From a checkpoint of a small sound classifier.
Model: norm groupnorm, depths [6, 6, 6], widths [160, 272, 480].
Rows from block 2 of a small sound classifier, named by matrix and row number. Each number is 500 + 25 x the weight over its row's rms, rounded and kept within 0 to 999. All counts start at 0. Numbers have three digits each.
After each channel's rows are labels from the 100 clips, of 14976, where the channel reaches its highest value: "responds to" is what is common among them; "peak in band" is the frequency band that holds the peak. Only what is clearly more common there than usual is listed. The data: notes from a synthesiser with random patches. In brackets: how many of the 100, against the usual share in percent.
# c30: last pointwise conv (model.blocks.2.c3.0.weight, 160x160x1x1), inputs 0-159

c30.100:530512492502565494489452490532469473505502525522504525469496501477448511543504501479483502518549496484525519463527493496530534487504529533491528468487482511460480460490452510531499505497478525501493492474489561485508499522524495497497529507525492497492518500483471452542489500515538486528480480537506469508509490498520537467513502477500530522517459507509535587473484456499456512511495514523503478517450512535487483501480462500457523508493479550493536525528519496461465496517481503
responds to: bass register (89 vs 23.1); pluck (89 vs 25.1); oscillator: triangle (41 vs 9.7)
peak in band: 0 to 250 Hz (100 vs 12.5)

c30.51:504513530538508489510493495537493503508505492561470505501510495488516463480507503513494486524492516495495506501451488462491467479555501498501508475450537488477492509477494519530471427543513492509544473473548489495520559497476536473524497546491505569499487493545515524516473501508476496509496481471500506520512457461522497461460505477495510540513532535484541488500462481489525500468465446484504475491508536500535547481485503521517546488479472487485515465492488503489495500509532465
responds to: bass register (89 vs 23.1); envelope: pluck (67 vs 25.1); triangle (60 vs 9.7)
peak in band: 0 to 250 Hz (95 vs 12.5)

c30.2:508469517515527462510539512475486489523449481498477497482508512517458502474514499489489462526493455447525535481481504526528460552493504525524464487503477517539485501540465523484458524531471528497498492515502503487559487482515443492469491507504521499504496524517510534509539480522529499481513562518511549542540505527509501467498546547534487513485512517498476513444465475540479509489508512534496495496472474530501486523491513527493492481491498504532478522474506489518557497469535503
responds to: bass register (57 vs 23.1); triangle (33 vs 9.7)
peak in band: 0 to 250 Hz (60 vs 12.5)

c30.64:490527501462489497500489464480544532454489505479502503494499472465485475469511546469531561496491469450492493521538524477480492501493479479512538490511526500530517478479502516483535502460518493507454540506481553485502518446492472475489513514523498474488511514536523483510505463484509472512504565535488477575518477511532474515520480503486493513513504502491493549584482511507484535497516544523476505498503467520468496491517471499512481511510502478507477442490478481465504506521487479
responds to: bass register (48 vs 23.1); noise (34 vs 10.1)
peak in band: 0 to 250 Hz (45 vs 12.5)

c30.146:485480515498472470469462492490486507507493479473494495480484505492500488504496515508482482495488495504497535491520509461514513498482503521455498557519528481510509499491497496510464487467503486510509498499498525493541466502489473501504487483618537519473457493501489512472507477508497441483482548522505487508514513488449506482496558464460480495469501523526510490484518487485491464521512518557484492514460512519462487482475445502547505520494550480517493519465497498510505505527494595
responds to: bass register (77 vs 23.1); swell (69 vs 24.1); filter: low-pass (56 vs 20.1)
peak in band: 0 to 250 Hz (82 vs 12.5)

c30.78:506478516540510538476522492561502487504490526464461483495481487488490535486525493490474495470506471509462491483478508503527534531473473576538468511536476496501487504474473515477417502512514494487480482520567529472486487486567517550485482482491480508487526496500460463513526524484484519478531448506501515492503499483495524484491512512541509488483527492464502503471511480496500486474510503480517483505529514571500498500503520518569498496534461521504481501498497514519500468462511485
responds to: pluck (87 vs 25.1); triangle (43 vs 9.7)
peak in band: 0 to 250 Hz (46 vs 12.5)

c30.90:505464522500516496506470465559478464519523518451516506493502550534483484531511463477501494506496515503518515529511488493483477517487501505511519513457491493538513478514498530496472513479521509503526524540542479468520487504484493505460460463468506491500501477478504483473529527494617518525528504492471502513491493493521442502500477524523484485516476456455550495477509484489507544505482492478473495538477463512527488508498494492559518482525506529511480446517464506520518517480498534
responds to: pluck (88 vs 25.1); triangle (33 vs 9.7)
peak in band: 0 to 250 Hz (96 vs 12.5)

c30.14:507517499487489506498539521501516534514498460529479492530510488492488456493491510461508388501484479455456506508506492503459485517444509477478523500498542525551517484502536550467472520476465477504479506491490519504520478442491520541453521490454504472531483521485523517528545485518505524473523534505522541520512531500508514505494496479531492491509492457508490488500525520472452516529530469477469520520502504492520494491512528516482508503520519530533485467489487501484540483514477520
responds to: bass register (60 vs 23.1); triangle (29 vs 9.7)
peak in band: 0 to 250 Hz (76 vs 12.5)

c30.133:511517490468496489517566463481486508523535464488488514507479526502508508532517497539535558526476504485480521524469500502460534489507520478509501516455506513488510513507512485518479553499523483511484482484500558502512531496504506497566497503527573485490517486476526517476511495512500524495501499493522476537500502473485539543540532477509472513498445446509548478498500546469462480485497464546480500481487535460485484495469518528493503515465497495479507470470508480451491527508455506
responds to: bass register (67 vs 23.1); pluck (56 vs 25.1); oscillator: triangle (29 vs 9.7)
peak in band: 0 to 250 Hz (61 vs 12.5)

c30.127:522498493494561506485539492506515512486534442511468483493513476495507463535522495514498539487464518468506463523482528497440530483503507482524515510525485508521490528517518497502507499493516509468507516531509511493498520493499491481495508520485537478514495522488484513520470467498536502502521527496466517555482502479490415537532525456517488482506488509476504528486509551532510474450461537487527473505476520535504519477470474444498559529488490479475467465512464483547470524497534511
responds to: pluck (100 vs 25.1); noise (46 vs 10.1)
peak in band: 4000 to 8000 Hz (75 vs 25)

c30.8:500504514538473452493523482510525501501467493498494520499499508495502506523495553531510514541488490477432493505478481512541493527517514487508485596492513495508498454469511510522506501558510498564512470477518523491508515475476492509568519487483510557508501509529509475518450514493432513536472460516465493521495496517478488527474476439533506481507498517456492509517495517489515523511502485487479478535530511523529470524503521518488478499491496483502496496531449509541474519506503502
responds to: bass register (60 vs 23.1); pluck (53 vs 25.1); oscillator: triangle (26 vs 9.7)
peak in band: 500 to 1000 Hz (41 vs 12.5)

c30.114:460495515518449506466476499512492448489498492481515551501512515516510537504482496478507520530514479488481495535492498484504533502508485432456525521503469454498454529482516490531506498512547550481564511465524527493527482472505497519522511500518487479518483521535460457509535534523496522463538511491496513503491452512482472543490512509498540537518485485478537517480476472537499487500490524497486466491462481515513498483468519462505508525499565512543457508513470503467508519519523502
responds to: pluck (90 vs 25.1)
peak in band: 4000 to 8000 Hz (50 vs 25)

c30.32:495517512495491508472494512542489478516528489474506472534452533528484470470476492482502502499517473514513501522487553488493485536483480479524498479468489516516464483522481498509495518516474558505495441479515523553501476487545471489485515493492463500494509480483492504452479515496502512465484484493510488531491490479484510488560555466483544495514495550484511485506501487480515515461496510503520540491549450516481507491528519526488489439479528553525547500466548496457475545486535485
responds to: pluck (98 vs 25.1); bass register (49 vs 23.1)
peak in band: 1000 to 2000 Hz (41 vs 18.8); 500 to 1000 Hz (31 vs 12.5)

c30.1:497492506500484504510501485495473476501485519502515548523501490509537502499484513495491552451507525509496505469535528503534473551509494493498551460465462493531477504508493492522480512483465530525498462475484487491494491527492528522536477484554568466514540490508498506499532511514463497489547501497483531484500510471496466490494475472497466527501531471479523508503486506532519512504577496499477451506459499543535493486520539490435512469481535448487510498478533547474474510510471508
responds to: pluck (83 vs 25.1); resonance (47 vs 15.5); filter motion: filter closing (41 vs 20.3); noise (30 vs 10.1)
peak in band: 4000 to 8000 Hz (54 vs 25)

c30.30:556528477475508500529504524459532503469506494540466503523563509515542496558510511533498481552484470541493508499473514534527497454501493535493477513490555506481529504488486490465462481495536512509515486467505474445472487472516472490496500453495485489518524481496504505540524507479578526491543511556515490504513509466466484487473497515462490489494512500511482493469491476523499533537505484527484511467524463493502509496487508471478483523496507480482467528513476498539523532480458502
responds to: bass register (87 vs 23.1); pluck (61 vs 25.1); oscillator: triangle (32 vs 9.7)
peak in band: 0 to 250 Hz (87 vs 12.5)

c30.123:499509506485492445531495541467538465472449537527499529517498468524516477531476525520490487419516492510531479469504497491483514509493506524493531486494535510463490522526491522454524509486454496500496518458502475489490500515464491519499509482563486493538508475486541470507556508453493501462471490518516503492463482491523485499493550491488465522478495509527484471490518473452519446500521558513486515529515496480530515503492539514549484509476523484503477473495466514522513481482488527
responds to: bass register (71 vs 23.1); envelope: swell (64 vs 24.1); triangle (59 vs 9.7)
peak in band: 0 to 250 Hz (91 vs 12.5)